config.toml
arch = "mobilenet_v2"
model = "sound classifier"
dataset = "tunes sung on syllables by a formant synthesiser"
train_examples = 39062
n_mels = 64
hop_length = 160
input = "log_mel"
spec_augment = true
win_length = 400
targets = ["first note", "voice", "vowel"]
num_classes = [12, 4, 6]
norm = "batchnorm"
activation = "gelu"
drop_path = 0.05
depths = [3, 3, 9, 3]
kernel_size = 3
stem = "single"
expansion = 3
widths = [96, 96, 96, 96]
loss = "cross_entropy"
init = "kaiming_normal"
residual_init = "none"
optimizer = "muon"
muon_scale = "match_rms_adamw"
lr = 0.0041
momentum = 0.85
nesterov = false
orthogonalizer = "newton_schulz_5"
adamw_lr_other_params = 0.0016
steps = 9300
batch_size = 128
epochs = 30.5
lr_schedule = "cosine"
final_lr_fraction = 0.1
warmup_steps = 180
weight_decay = 0.09
adamw_weight_decay_other_params = 0.01
Rows from block 4, named by matrix and row number. Each number is 128 + 32 x the weight over its row's rms, rounded and kept within 0 to 255. All counts start at 0. Numbers have three digits each. After the name is the row's rms in percent of the matrix's.
# convs0: expand pointwise conv (model.blocks.4.convs.0.weight, 288x96x1), inputs 0-95
convs0.26 071:182162095158088149104105108114097159149150124100111108127114153125162172178103152059093121126133137098131109103120099107112195144158129092127144135073131156082105105179143152127156115065100132152205148119135090091151181160136171166075168138097161131040086104112126097052156138159103120130
convs0.27 107:099132115043099119152148141129085132126192171067143153096130132066146156161161067093110083080085127097182204118163119147097095121165081095158123174155110116116117122130079164123150080126163140118120138168140170130100148137126131165155087088065101110127170101104120165090152147127127109078
convs0.28 113:146217147139112178166127116084089141119113140132107141162127166177152143108190111197075161110118146187092155122092124106167159101116069125106204080147172086123085120086108136172119096161136160123104097120141110073109156150144161105146106123157160091142146142093136112102156157072133162075
convs0.29 082:192099113139127150067127111128125088095143153151126196093129136106093133170137083134154124174119085058085116176150113061133112173098147089098123161132139122150103099106149119096102170077160151149151117130139112159103174104096143103160073130092141146124131093150083182133188142088217163093
convs0.30 083:150046120131148178150090127189200169139116086169117183136133128174125106087099150148129162151110144135115155151140073092173163082100128141154100150159109142162074164115156102072163132121155056106121112134170086152112147163130170133178151140091148158175153190135140091128166081100134118141
convs0.31 085:116125228135128082142061156145128050110076141115115176125161128123126135192114113122145102075093156199118085109141103178150130158143151143105127210146130155130135184121148099081187155149156129139135137145196125132141109134133150146146155126127110144183125165130123090153077086146115181157
convs0.32 083:123090140144092089142088155069128126067096117158080131124149147174101156093112114151158062095149103070116191103162098103114186087119171092131150175138128078153148114078128119058143163108128204166167137140141119086128138133142144107115179059132140120193119135164085134121143154159095132118
convs0.33 109:136143143099165139154084200150173121178113164117148129163151123112097116115104086146162172134096134135083095145141121126041171136133089141120160127148108128098145084114105165083147189103087101134110121207165158093101138160105095200133126098191125184163168198134101158120128093134132089141
convs0.34 073:185128074171138140054141143172124134092137131159128179095146135123108183143143166125095136083195112099088152114110156135114058149164145146124112152168138155118133123098074126090123154103094151078170120119160131150149149185142129178061121105162118154091187147169118096105055109140166163084
convs0.35 128:109147126153144171110097144130195072093134133146116137128070146104090122151096176122176097141133194136071131157183171113120081150146100168109143158161184118121148119106104130153148095121113129071098222139147123138119147099148141151116122140116130112125120097216093115146104019130100155156
convs0.36 116:180134193182166139136135126122165102156091089093147171159138165089110129149144138125111153154168131183184119107148144144143131095127127103118120166121075081111127130149065121179118108132195223161153133192105146140126124143185103112117145120170093150120164146147165089168152135060168076110
convs0.37 099:138113162119113121145156100127122187105123134100244125109175092128140146104147131167129121108174121167128136135134150146125113104166081098135150084115083071105107042113110113159195100131100108164116156120170197191188077108108103167150119130130120120187082134123136137131069117141145090114
convs0.38 126:074139124140143135100144120106132107202161203132150164134131146090043103111096060106086130145096139078154147082083122106057123131161169163070160073135080117096123086140136113152140144079117194132125093139132128111076142153131159185145151099138152151126083161130134114114156120152069112149
convs0.39 135:137150101175055160188070074161157075081091126154172105129086094121136151106135086088127107091169126127121084072119104158142086148080147106116112144207102163134082125127149162199168106144158159154153080115111116146124081116137129130102145116147138146135187093174134121094130093111140148183
convs0.40 121:171141189165123122166174142104137090093126111190119061176103149118159119089110164152112160163184151109175129159183144143086128119078125153175114105121062105140127121142148161180083133115074132140166103068139157124161165132154073065137098126116141092119105128179104159102130118131154149200
convs0.41 093:159138126141154048106109125109156101122117101148094129120173122118144101070144115144133150177110107151096137177097177127128152140125141087122049182147155082177153112115111099080097076160146083097154132153130081162161095159113135096152073159196046189111161095140170134171123112155116148122
convs0.42 081:150091098141112080129138082128122146107090164140127140121173120174143104110113115163103148098126079116132097092183114158170152212103119203100145182120095124152138095110121087192141112128125092131228139096120116114114184121183141126084104102114123054116112106141111080145154087176142176135
convs0.43 115:123113108170098173133131171108180098112129135028181138143110104137214162153149077118115145113108128173130118085148192138145132115090130144092123086174098110152100194149143107151122117171206128135147142099066104086081151122145147099112152169124126073135119122117066121149131186139100134142
convs0.44 076:104138135115126077132154089146125163113135155160141149066117176149125122096134149141143080143157119106131142111161122097172169147133111170113092181097041167146109124092182095177147147137150122112196095150088181150125141120104157098139122105136094059120073105176031167128111106159190113131
convs0.45 132:149108083128159138150128105151152108109156166156100090147102136174198126137152167131143114145152069218120146060114107093130105136099143119150161086145169149165094119126107077058087052132097113160104095147116131159085163069108146178127133079047126123111147130100103150136103130139113184118
convs0.46 063:177122186062121097106125166102108131115140120106129132120102100218156110082130112118147123087071188147155136170110066124142110080084136123125074118105128052111128109111120123136195165098154092169106132179115149166131133111108123153142140192179146144102137094096196156127167120108141070146
convs0.47 084:116114073162208150137164097131179157138157144160140158073085158164094060157109110156135124088157149137123092132145112185187110115091078120156044156125125156130053164148127061127125160098146071097165145150161095165151149162141160118129145146102114166137159155090129097161136149140153138118
convs0.48 086:150086114128132119051136131069143126115159154180130175113206134172150132157086152101084123117088100115147167161146121105129128162139148169137095190152062181148081148120135155036077111091096122109173117180112162093125096169128102098069149140155137122144106152077158096155125115124124136104
convs0.49 089:145067129119168108129176112107114127148145137107127122122160192154106171173169134149142198169109096141122128140165097153221122090148105157095129137138132158161131118100178172109183158121152088150120014125083134142129138123191106102080164157079095161116107146154157115139137111176120095140
convs0.50 088:115145140176108091144111045141138143110168150120134210100107129175105078161200141178182136089135119202130144110205122150074132149062158125159166148099098142161155146161142072140114071151140098134136125121108126092093119173102133154139149143084158135094127130141112073099165108151148118114
convs0.51 078:153124127137146108146186150138166111116090145137115091129160124051120115126125135125119110108137145084113089084164151109094101197147084094115147136153149141153147070145174095134133095145083170130087157142124132095236113168112117140088190111202147102108190155128164148138171172101191147141
convs0.52 063:124155176108174157173135141142182149121066173161145120110155161149150140162156109128177129137081078088139138154163123136130133096110090123125128190114089124145129167149134093103078159104174148138082159048177096166162092208176111085152092126183149086145100151116101104167117119085105141157
convs0.53 145:102143083114113146087147069189108122177142109177158137182108172090081145145091111199123155155109110150121152125115147134169156132123125169157171067172118081136124126123068120116114185161083150160134088162114063138127123088079170162156148106139114140108024143155125136127091096151141128130
convs0.54 093:142090080097069136133072169144138181136107175134153160121104109071112098198113147157118119109149046099154087098149126115089159103144099103146123111124122082108121071121063150134150103131121114115125175103151159137101087036125110172124161089159154164096135123136074142100063148113143105084
convs0.55 096:099176109140076133164112169194135174116183082105138140099139139058141103127125177109077163141132169156158103106130167174110180183129116129104115144122130114115108110096120081193162175099052152100141166078117124091049117129137118118108152114095101081070121142173133112142131142095156139093
convs0.56 087:075128187110123123058087100088190102118138129200130141152132091146140117113126129070136208104173152096140102152170108126117087094089134121131116140111112140116177131155103122148110136138158167099130114155127098129119062088141180169120097160157126196122154083108108095072194091125126125055
convs0.57 093:146105131126102141112142129140099131098200146146175157110141152116080118101105060124099169145137103152138171206128144153169102124141209139098113185160168106077107124138070127125182154080148102089144124135070154119058129089113122125156134094065179145130133166094144169092105130074138096108
convs0.58 111:124138145149092134125109099095092112151162147119114214147112102061108106129184101118106165121136089138148120175085167142110125090176152171126127098100126185143143119170196091091105165214129101119117134089158111130106122184122106127079093115085128139139082090105081111136071163172135160065
convs0.59 073:158117070105142114095200078143210150167124157130166135103189168146123032129146121168121106158183115132099100146090141128102143161111094114114080088107113118119142167119149130128151097137083119091109111142168132091093169107153110159117183129186126109091114108084093131095069123200133147122
convs0.60 106:141141104173118157118115052132129177144166110126131152136132134150190113199178077105124157166150124155110107140095172114137098051135119167172177173148129119096112144126187113103154095145148136117127125101141112133158127093155138167117093035157147115196183133165154126200092084109122112157
convs0.61 097:096144204071129169176124051127151153132107121172151147192146139201124134097128149181111085131114138081112104132063119124131147097094121135134168101132081051138095130110125106075103136099088153159118135120146047158170140140195141115141118107158126139073094152172154082121119116149136117126
convs0.62 081:056171138141124093115117150132071168129079182136150155155080118130084079132109116121151102127114130097130094084085123074055147099087063073109136079137096107150133108143066130084161106150085167116079102120126116101123139089085130111118156076137093130194041121147159123128114135116130107130
convs0.63 087:152120119152170132085125130182162147121126150126122154143175099104119148139082197139089167101056136110070163143105157114173100139080151173130132128125120178100096124091222128093137113118170143120185113152168137198174140094108155121125106100091162150118155062127109149101095130185075154107
convs0.64 105:105082126096149058091178173111072166175112151088138108123096059166144096117095130135077142150182126137166123130109118048138144128150131150176115136143111084170089129124134170138133148203084153149133146113104143098091174153097086139178129157173141144099112145172141114079102087064117104117
convs0.65 141:158177137079178134118118149079140093154133133150173148143159160079162105116111126104138145172053135148138140084103131157150097101100042153087184201148124168121092195137123188099146121153083085123071130134162114084148111194107132149139080117139138127109092061137115149152139111139118117150
convs0.66 081:130190100189158101074205154089097119137124151143140090100180091120139072137148129189150146129115120105106190100154077115136099138131141110144148142172089126210172144111100149123134098085153104154102105173086127133138133181081115132150139138186137063139125153168115078107154165168136081106
convs0.67 133:139152165126093066113126217087137082115103104166186172165126149090176152149101153158123112109120147117161094139151170132138167122133149147106154081135082116113187143100150127185181107073213135086157083139120097078130128121152155113162097127138127125091116167124112100147137098087209131153
convs0.68 105:157173118131117125063105165073128151108096096104145093148120118131096123185196120115181069095121101135144115157183115132182169125097109154094128088168125041132108099108110156075119111117156129088158129097134168162156073130084098165116158100120126179126212106150088087098105153122155109126
convs0.69 093:109119128158106114178120101161201179153127094132113091102145115145175086153133111100132054137112106171109079147145126119141093177095125203119124154115176103084104210102133108128141130148172123180172130101077183108135119171111178122099107131084143202118072097116138153086121116156107106108
convs0.70 122:124088135095134137151091098122101137113068186073146119113086115153143118189129127140176186138094162099105125120134046207137178105115101158157123182083123110125103087171122175099129179132114174126148087162091114132119103096157141124056161107176132162144140116136138081127104116060121083119
convs0.71 099:096057134105126136114075121113092115145161099172125106096077089141167098116145144108119118173124108145076118072172168085104144133067128134095121125053142167153140126118179052179162124113167154106174126121155099111125110082141116152083160171174170146099129154082072142182074126126101115134
convs0.72 120:124157144140097112164149156151129118108120089110131120168179107087149116175098128091123115113091117219117084180168062090181088137117163083138102139132134107174098091116085116168127144096172120092133089085088191154163161143068117110181106131121116197124081140089116131129109139150187163149
convs0.73 112:133096134193165090094146086112153108081119113145142173032167163157058134107117082185151109145145104156155132124131074163102100166147156119059059117182103107107092123114127096114130139095115082121219160142137153083101106123130120159119146125146102151112140153136105136140140149146136190087
convs0.74 080:210159089107146162144169088151147118139122106087168163094091166137122086158132157087157152116136188062119074103093105167105133135067139081194135114125155167160197093126106186109083125070120140125089178132126098106108132127167150097100140151124150181114097144131157102143133091122131115181
convs0.75 104:121099138175113107163100118172185138120118139155173133130141105133055169091183085159125111150115130039130119140157132110094148212144149088047102142161137092118210091084189097155133100116166151118123131144144160146112094073113108177070129144146148129141092145156135100154127136122132116165
convs0.76 094:143165117142131177145161066134133109129106100091137144119214073106106117139062107138046162147156120161101098109140125129090171133120127139110159110113170128111152133092105218150143107113114112138131096109105146159145140191127116074125137129112068167106097102062049139127072128128139167180
convs0.77 064:158126116074097174130170118155161138124132117110119095122119141162113201078080183173155102106156122140163091127134203118088051122192121118133107120123108149105130144092121081097097136156105151023138142156173192149114152165150117104132079112140131103125137152164121118095069138120071153136
convs0.78 124:111130162156125112121157062139159108163116155140182089176078098148138136141105115154151183077135119118128151160208101105067142140114205169102118075104147196133121088139169108158128095134088106162150121085112200095172145125130164136152126175114095122175143093124122107112074119141081088105
convs0.79 127:118080091173171106156145162129192139096131060142188166172057119102083145147138116094169139148118110091106153051105198143114147142117067182096118084148133135103111108099111165144119110149159115091133159115168138202115127111169139118085111140133097145181144085118108156121116110136141124197
convs0.80 081:123068158094143085081137138122174107106134096121110137148168097151113148137079182064124161183215098184170085137126125123188133126140110105132108118123189114149122115134148181140068140085161051091104161132128128134157119157079164132167133143117117095194143140138088099176147089099152115120
convs0.81 076:169105150147144142162142157130132153054155120147066087120170100087109162128163145141129121138109138097064142116165146115139147112180084151089122151184133091074132175159139111114159108111054067172147137185081089071147156125085162085103109104109079114172100171120130153136124134125120053121
convs0.82 082:134131120159101141141152150090147134077129072158113123082132147085133163167145151107150119147116063038089161150142139097173163140161112133024125106131110046074106144127160103105096132137139136180151100111158132132141140119115112153061118116103130128150124117125079141171181111141101131032
convs0.83 070:105099139122138165166056140171165097097144086080144167190066129181073101140129166151120102170141134092119155143175142169152113147063147095135160147162119135150141119074116121088138107115134166018108123094190119139130123147132142115161092139149112073091126126102071137123136121102114181153
convs0.84 091:126152132141118218125120170148117095131193118074102141140090064173101133102106132148131130148171157095081129133090080075168091091171138152139155043122082062087084099086145106136122103145190103124145161090116133114088188143192147109153133153131146102080116135135114117147117124108136163118
convs0.85 082:065085164102134140171067116126179138143054126118126140158122188118170145113136139106121134105114133134092133149086132127102091150103145109101136091072098105107133140124110164106097167116177098076070130118152126187064153104166152138162066153087126190081144158075165173135156130182093152101
convs0.86 103:124129082148110120083144112100131159104100148140113137138129142090067111092094088113130150103174102140097006112122166162084107078169085134132125095153137137133136145149119108125160120081119078156093167183124095146090133106175186117119135113150124139196136108113097177116123122152105065038
convs0.87 107:144110179146132100178102117175158134137148074095160160127144168129149159096174129104111114205061147157193081118084154158114161131118110153078100094096144095120127172121133106101132125165180177071108188128118145132100120110113144116137073117104143178090110101052138176098146116129084073123
convs0.88 085:112151130175120151106133154154099118100151152047171184086113079133202114166139093114105149168129150155139153052137153179110110055103149125098125135087098128090124144112099048096104136137123126162124175074139107121104168142105125145174092133142066108133115176158063105105099099124163100121
convs0.89 136:148105120180136105183218146119127170108169086133074062156177183095120158126126079135073159059118161092137154127148173122080144124161085171162125104102109117107136110127209155147122156139160115097107122163120161139150134192105122108083102122132098133174138130105092121110149150131144184166
convs0.90 108:116102136102132109185136086130107068120114143123145144135153075146165165114167159130102141099147131175078139111090141156098166105108112159132139078122149169145090093110142125141099169049076117125146115171148078108165105159167138136163160068131067181171087127162127171117127166175215078130
convs0.91 114:140095093170158108135157084133164069103124116129130141120109178176168139127123117157080148104056163142166121130185115085127167242102092116098142106089118128137128141121163109135090122100135154099130074201168100152142129113125185083156109146090144155128094114060129073153121116092145116168
convs0.92 109:106101129125126157092090127168130177071132113116105188129116132100084133157145154118097144098128143126132155112125108086136143131120139152144085121135108082092135149161081051099134147140118126129168141143109187102188166142157153164195180148189095073075143072107046110121064105090090080126
convs0.93 132:107103142127109114172147145102097124135117127145136122120105088150120116114107092118104147171064142097121134094135115125103080144031175132163154110176102142117094097126201122095085142203153080147134148105135120112204121157148156130118102118173133060101179129160195220092143163137115124110
convs0.94 096:128144104134129146244147143133111106112148095112077220129146124181147116107097148193099084146096112176132158116092164118127152116198054103153082093111129153140120117146137128109098173144164093087120128123179144101137113078100088077164151147143137144116101155098125106153187107104154147154
convs0.95 120:134072230129137088123140139108157102107137159165096091070113116183158098140101168107155101138178135079187134129115116125155120127120108175187092156092136086143137181135099138184195117115167150097143136101147120122115074140116107117149088141120111164161147116070164150183183142131144159073
convs0.96 072:184124108152111131138188117108170164074149119181171156115160172137186144146092146154096145110075122164117124097118116106114105079100122124098146134124142191122131207187152136131098126140151101103093197193110200130138150133103127186105164152102107137085108129068170115171079142136155102107
convs0.97 100:141166105116142151075108079105159100202099124164177116153100153117080088044120146142115088136106092161103095093135115113130153140135089127174060115161134084155110078101137124136168157116116121109165082119143095078164134110142081179171117100174103118051126127119103111147084070149151146079
convs0.98 105:184068126180115148119142138090146094125090103118142089083116091143119144157092174130154135111099117114119099129114136057131160071124086140135143162128125192081092123129148170163169053106120065074110142165072115133122066093187102159082137152138091153088112111147126101167088099088149104157
convs0.99 078:126122122126171091146157148144182140135104092117110164106109062150123097132133093142113057114097093138119134123166104113119120153147090181112062138092109129149071146061164157088076136069109162140135074130158164112110198169090133064126147113103106102098168119155112124126124156124130219068
convs0.100 095:180083158160116106160136182144104124189124138137153144114173091160146155175156101168121144173089168103102125153092155150201107134120148108098110139109118103095167145119122103125143071113207096102105122152132171148208145108104143103171084124096128096189115102101117134099206097167081095114
convs0.101 088:069120085168148117188151143100141071114150123102122150155113114106171118117146097174129117130151093104112149095099165151122171178120129154083107071136155083133127144154121074141068131106125073166169182153078068073109133077132093076146122093090164149165134098169136157076091089142121072141
convs0.102 063:123126103151161151080123145140196130078111138174094113119142103164133127159153174137187137129161119135179109105140099106109186101099084122161083123122105089078127124088145104131173150129232111095177142128102156176073131156137126056161169164173115047136164153145160112134137115135130095148
convs0.103 105:068166113140105120053148160095135103130087091168132168127126116153153043081130113125144116112097090146000151145182125136126134111119154142113112104138142107114128121156144119114164112124125080092140186095154129091175104129179098102099130086141135200142182084176085138155116113105131135123
convs0.104 097:176123140116109052155140168115086128058170130133120168138124119145145167086128046147090157112159157114170126141154078162129092093130091092117101149113137134147110142130200100150156110193107146125113111139128108096186131177133156157122075167106144135077152115102100046080126115124184099171
convs0.105 096:174138104165144135170183160127120176141135149094079064106113160127127151158142127130137135105058141173154171107087145172145130122140150200112092113108115069110064137147107068116189087165078074183125160144097126128148168156103133137090101114085122107116127179103176126102061153106147138154
convs0.106 086:140120121156163145126162064139169123176090099157160168146112139115067148059119189105110159104094145076107063146129139108145109160106098180103123119122126140108134107149180154094155098117128066103111121189169111100220120133104157171172141149166176122178104151104075112105113075148128127112
convs0.107 114:141126094118084134106099149139142114181127130175144083146103136142088109121098100119121123113094078136136080154193094113118113193117103177099134108194094110070093172126150123129119113114138151166211132138063090121150155126137117107144117148080182059100124148127201158072187133087148168142
convs0.108 089:201104174123103159089089130128081139222147157136139158141141131110125155111161073147069156089169099143115147124094125101124113093085142120119111101121105139078130058179170077132159175138087085121140143153125167133152106177130087110181102086101194115131149191122135135155122087157138164100
convs0.109 085:126103162132151092121121106147193096097125109098121130097145134116067181117165095177164172159140158152159080154152102128118103158122100149117170143104118133118152182057137181141130097165173105084108093093114160138070184157204121195091127113171105104099114170169115111153135082177127167127
convs0.110 126:155067100110123056177117140097123081098105157134146120081156144143126100129169163121119139129174088149174135143118109146136093156154105141170149139047113135136101116097140068144141146153144154118109152154113114221144137085108130105200070145088117134160125097156145145124135131049219104107
convs0.111 093:105085147135154108156112077116158167070160118142147161090109107135150135132154122168137129143165174172134049146093090151098181133101100119084072171148136159110088145095104136098144130139141082148161158147118127070096085150144089203082162086084052091127137183090126133114149157155104158101
convs0.112 085:077114116103137054112148107106117150111124150179168159088103129123149105115103099196127181067102124146106110169105113093091175078095066109102136126153063073109137135066102060121114115130115101151121106142125127129095098178152093151156137133119057128170081141092152165124134125172114173074
convs0.113 075:159066110115133176150093113079168116151189138178123182197111147097096121109160088168076141124159120172106168106143153117110105106157166097172102165168095143090125092127135129121079153185102097103148115129163133164156118160156106104052189121127158170116119190159142170139103181140140136150
convs0.114 094:107088109144151184175121136112118204143130165091164203022156109121141115134094116081162135109167099144176129163138160191089126082117136149109094097093136180139131140143102122126104097145113139127096183079138106156129115111141104121190087181115108125148127110124085130191142168181118130097
convs0.115 117:117106112107126183141104109065164180124155125122137125138068137175135138115169152168134147188113098107096166155129145150160136176172122085180151128127146104189174147115118175122095141178133143174120165108076065122146075128108097116143126097147177096156132120198104086173179172103103132193
convs0.116 119:140062205107183048113172113146150139157136107117101169146139154127146174099123136098124176141193156078123119104074149120103151080146162098142140185140129116107108149107117131191159153122131127103170096122159112145145175148114170104106151108225136118082111122117119121132171061090094096140
convs0.117 095:102133075098157177171148128137124147114115097147122191134128118165170090106143106195154203107143140133148140117087099118171111069135060106150168103145165127088142123066208140125088166112178158116099182099113078126182171073120121110193119120133164138155094117116154136137140138169147127149
convs0.118 080:138120124178146129085076102128137077126087128185104103086079146176147052123175119170124170092078103102118098129155122137112159100089164144135095143100073109102074209122101154081058169138169123142163088161106140141117141145134158118096138105143096191109126166118096132137108094094140177099
convs0.119 084:133127123151129109094088065146184085087111154144130174151148110150104130069156104173165129119100105155099123054152175142159135129140079156095102132175152081138130082078145164130164147090163143161167144162153139109142150126138126135142092067133142147180136218125067134131127091198105108074
convs0.120 102:124092091172134172150164111118147158088064158157187147153082147141101106098116145130112109109123141123130149169137126120111105159112091144125108220157072124125053133064171105125131157134133182100143145174111119091145178092179083128080141165073125163182157129158133095166181113165113151158
convs0.121 088:099116174112181157127108140118167157143156180108117108151071069152165140125095190092110101087115131177139092117069065100169088110092117135090085140122161121152148159158123098182153141122150125158109202139129117081124133179150181106119149081168131145152196076116059125129128129134086143129
convs0.122 077:189069086115061113115146103105149099135113121109128127117125159139126148011147077142102111105142138102117135142131130089124164145126121111165086151118112059091184133118153148121162112039160181153161120132148088086135127091134083141122083161096159177132157081103164133097079136164085129127
convs0.123 102:100117135149094146120156148062096136091109135169125131167125129053147109122087175118152166139200110113213092175097150170134142142137160103141113107187226096153116148117097117074110118147183079115112172136081102100127142153169167123120096132110128139171127147070158172141150109162113144107
convs0.124 126:138117180104184114139139144131144120175124104109186136114082131154109128111108133150107104132128166171208082145085145078114145170143108181131082153187163133150172150147128178169122079106140131150110117078195154105081155120122139166144140161122123182115116137133200117108055135096082186173
convs0.125 059:096071165206110072095104147118142139128043124125132149145107134206134111143127152129183157117228176119179153191137149157141129130142183154134115160125166196104129175155123144106163150110121158139134117151105115125092133159086141157124119137145147146096120181133073134110111165118094088174
convs0.126 099:175107153068070189091065120103094143087113119135169157120096126163100134158101125132150156069124113119119134136148145054145143080113148132096140129118121202089085069165117144131095109139099096116141139115168103102169127116175068114143207178194140118158122152181077106150120123130152116106
convs0.127 089:124189148170137116146183135106094135184124101090155175126142087042112106120179092149126127109115117182093181104120100164052117051116174160143129090141139112119154094065097129106103068127119124143114167150126123181128093166129176132122168148156146090157155126088086128125135187130136090122
convs0.128 099:129108145161139103126119092113209109156122058161127127095087086134112091119095104124155163124124121195079172128128090162088172131154068112135142087186128087107086108118151112165138148120075162103100107201103082146121107151107118113142087128147080154123154164184071144142153146153176098066
convs0.129 080:156148154128110170212120047121122168153077143143111121167055088130111137134186136108145130149126160105112150124174133125113118119155118150100126133094134106115117117101105144114089059185133092166133101151179068078133138066150069092196079098171133118101135145112118121098101050135135137137
convs0.130 085:119114199080120134116112093166180116119086132133140130186138142135140159118145117126210084129076154135122152176142118150108117087084109165113148159077110191140162144158141106103149141168125099053104168067113111145101070160161118094110127161148145107132137098136050072116129085118108200138
convs0.131 073:120181097084142128090104142145110147157184131113148063130134131093131195149162138109104085129063122061104109094146105117102153113118090077142144169089145098097095166164141113164159092138075075125112176131119061110150126082133130095135091170067076111089072111102123157102085088129166128130
convs0.132 111:132100150183170076075177122116184162174127108130131139119208128192126082153133118171081113166150149197142103115112085124117192134164120109055067133160127147128119119112112087104088148084135075161129138102165131096108140156157142153135156076106114167124165166078122153130149162164105143108
convs0.133 100:148132144164169088124111143132156173156078143068124172092112075111169106113101143113114169146183162130141077106126191074111108182149159138110117158137113129112166165098150076127098100131118123149127201202158156117202119099116171145163128089173106167146164135100135159101084102119079161163
convs0.134 132:138171124121076107083146094166052105125152120128109136107145150156097123155152104126123095075070121187147139160091143152078169106156158142144143111132134139133106139170128047178109169073062126168126145167135125159072199101131169117112100134104158111123047147165133146194135162121139108114
convs0.135 120:100106107176111073108132092081124066083114088161105150079138150097120117147131114104113110182159107074098100121071212136187081159161111131149133111103111162095074177184107068142181128137140140118130136161116100177097142081145129116114146122129130096199141101121129116160090189114141131168
convs0.136 121:125136103079174119164114102136162093146113125209171156172150097110039147148129165124132068103149172141117143070127118075105109105099158139187088218107110130097193165110121144179142123108118133074113113117102141086115132105107136160105170095110135135152126162139086159121109138098069171146
convs0.137 079:130171143190119097084124142147138174096142104097226113171096090147113123122163097106157099165084159143073157155153144136102135144141213156086123130114156151153126123113159096113162082135169073141126122111166147161125132082176104125168144128046107112141122108165139153152073069140170159156
convs0.138 100:102185156128152142130134128084140174132152132153149139097154157129125102180088114156097124126134100111101088152101164182045101070134177107111120105169146146089203121164147141138169113163128104112109174128127096117114090154148187037088157140117108149125209102144123188140099082156143095132
convs0.139 109:105122119117131191144087091070133175106159105178104138123085131185150148132119172120156116128153182147136108125064165119118082163121145111141156110131085157155111106095088101151123027137116157094118162114150128131160150132133196190081152111177095189076098111121138126119133114159107168197
convs0.140 078:100117153136197096122080165174094139200143059176138122190096126155169161175205138180140131168169123092103152154146146116097118174101090145118133149129108128164143121153091127075133125126101170127102142100152106103106113118125081118151109077131095119121191207101120159154155101094174105126
convs0.141 071:092080139057153127188125151110125121065116138167104155157104146141121145181172090118146144135105104074156082121151037164176099165116124158116127139108136087141138154168118152109155082097118128148081110116133073173123178086147095137095070132145143082169157089170085115139153085168120081107
convs0.142 113:140115146127122137152162111072128131109159120094131120168107173141141108107114100096132111104134113124203206130164099119044133139135145189163090118139105116179104128100116139141133145100067132140155110073179151064095177171183147124158071151142095139136143104118165144081030114120126094161
convs0.143 080:114083073116151125103051085136112097143168114132140094116117091133128110073165192143166160067115112060128075084141142121106182119116069105123095136160124080113103155102103063183114131130141075152185083165139098132113124122139119137103153147144098155127124169142103115062151145162175101076
convs0.144 127:096119105117150129175085145129159139160129143179192130146148138069140102142119161092147167085165133140193067077178136129087123123091126132120102193151128085175107106163123109183127104079144218135118084128145122073102111120151133173084132156103150082174103126211135125133157129135156145142
convs0.145 075:164092160144132113144129119145154108125198145055162128149077148106065139072130122181113090140122126112150146102205129105154168071126085080096106182157151105112121126087117138143104152122120138143109156094153124076114196105100146144181050192112101159128110102106147130099104144085148188115
convs0.146 106:113163063062081165174165071121108172107127129138132154102126150112189155129125089148115108124066112180160086084148153153109163190114092152168201105183138132174145114106190141164180164134089086126150126076087128137149127149122145099098109124143102134127136089152119138126196147081129130118
convs0.147 076:130134086110096143164153091058134136139112122129151123149137185094171092138123166138128122132102121015094116078104114155161082168122139097105092085083121137107059158156079113105171150176128163140092083057094113118128119169087113138125088146113105126162123067121120123111179123132169072139
convs0.148 093:174129150135101188157188071129115102107126126117097102083147108093117136160130098115130107081147095106088172179086121143090141138142196167139046113191100110158098067075090119078123088135094114108169143120115110077147044107132097136128118176130101127081117130145095122088096136092124149106
convs0.149 120:136119065121094167133128142085141106196116180100159127080094036156186114095186129111105124116052100159103142144143116138129116153169144135091132097187115069101144134142173083115163140157188156132144139094090124111139170127148118075157106108121141168123133095120094111126112186075149132076
convs0.150 111:125099116136141086151144103154111039064119125122127181110147120106091111120127166165112080162113092139113167168100146155120081116157101163162095135189120185158103156111034185161105118146081128137132070113115131126077127110069136087131133120128152140119131033145108154145131082115158109158
convs0.151 118:128173083154122120133080138051111131118120093133166146143179107133114183123200067141180140121141132157114191037091130085142098131180097100117124084120099114108130098185046139095099110136179158112146094127119157118182106105167147157112133056143122120152129090100100129150106145130113137131
convs0.152 079:170109072194127113151116039152138145125145143162143139134112142131099141100109133202134186080172100143133080121134130133131144136133067159104138168105060158122077214090146092131121138144144059113131080154124130080097118170160144173169149110115088112160128129126180104101151099158168108111
convs0.153 091:099095160116111105121170142153131113198185132190111169172104107203137156142127130086126162164086124160105162179133124129139158119086156164140119156109130132095101100200141099104138121131162087113122154116125165168089128061123106183116119162192075131081103178179135083135092088153151160099
convs0.154 106:120140172121116151162105140125143118148205099140135157119103091178161167080184135159099176164153141123171172206107108158163118158105168112130112140106123046141105117092121116077096099104145154115145104156141152197073231142125126101148153112176169131139135116102143114122155174137106097160
convs0.155 080:122086143151131094174163087122088109173031106142137112116085129134159138102116172167154071115130129077088143106103104069089102136121124116149074190179194157128134155174165156162159139169103149161117118109113162117149134129156150074126123132114177137133113101167147140160062161064164102108
convs0.156 111:141100138108167111059104086148122146120109137146098170097165089139089105119128112174102179126183148140151159144041120093161119115205078130155173059178122118132137098134160086161141091113148154168172170194175162156182108118073118146151137140130151124098119179104122125153087160123142112140
convs0.157 088:150078102152134140132190157052180075143132155137129151124142167113086083124069129170131124121125131080162124136196116162153111102146121146135127141098129156124072141176099117178073091117113179169115086088103113124142099064210074103111173105101125119153117115165157136125083155109069120132
convs0.158 083:193078085169119116133101086179179081177114110169168143126142127133130122079121143144134150092101124084082098123125098084090109085099062128120092109105114076139071174123158075113098136140131082131151156158127069108133127092133185093119169147129195125148119110085095093167166102126154130071
convs0.159 082:120163128126119149138108100173135136129171112127108131115126123107070144078128109139128141154106114162081157072165127102169105167152180167092078096143160101128167090061145080115139167126154219117113101118091157103097128159150139125111143096081144192123188076166039104089163164104111141119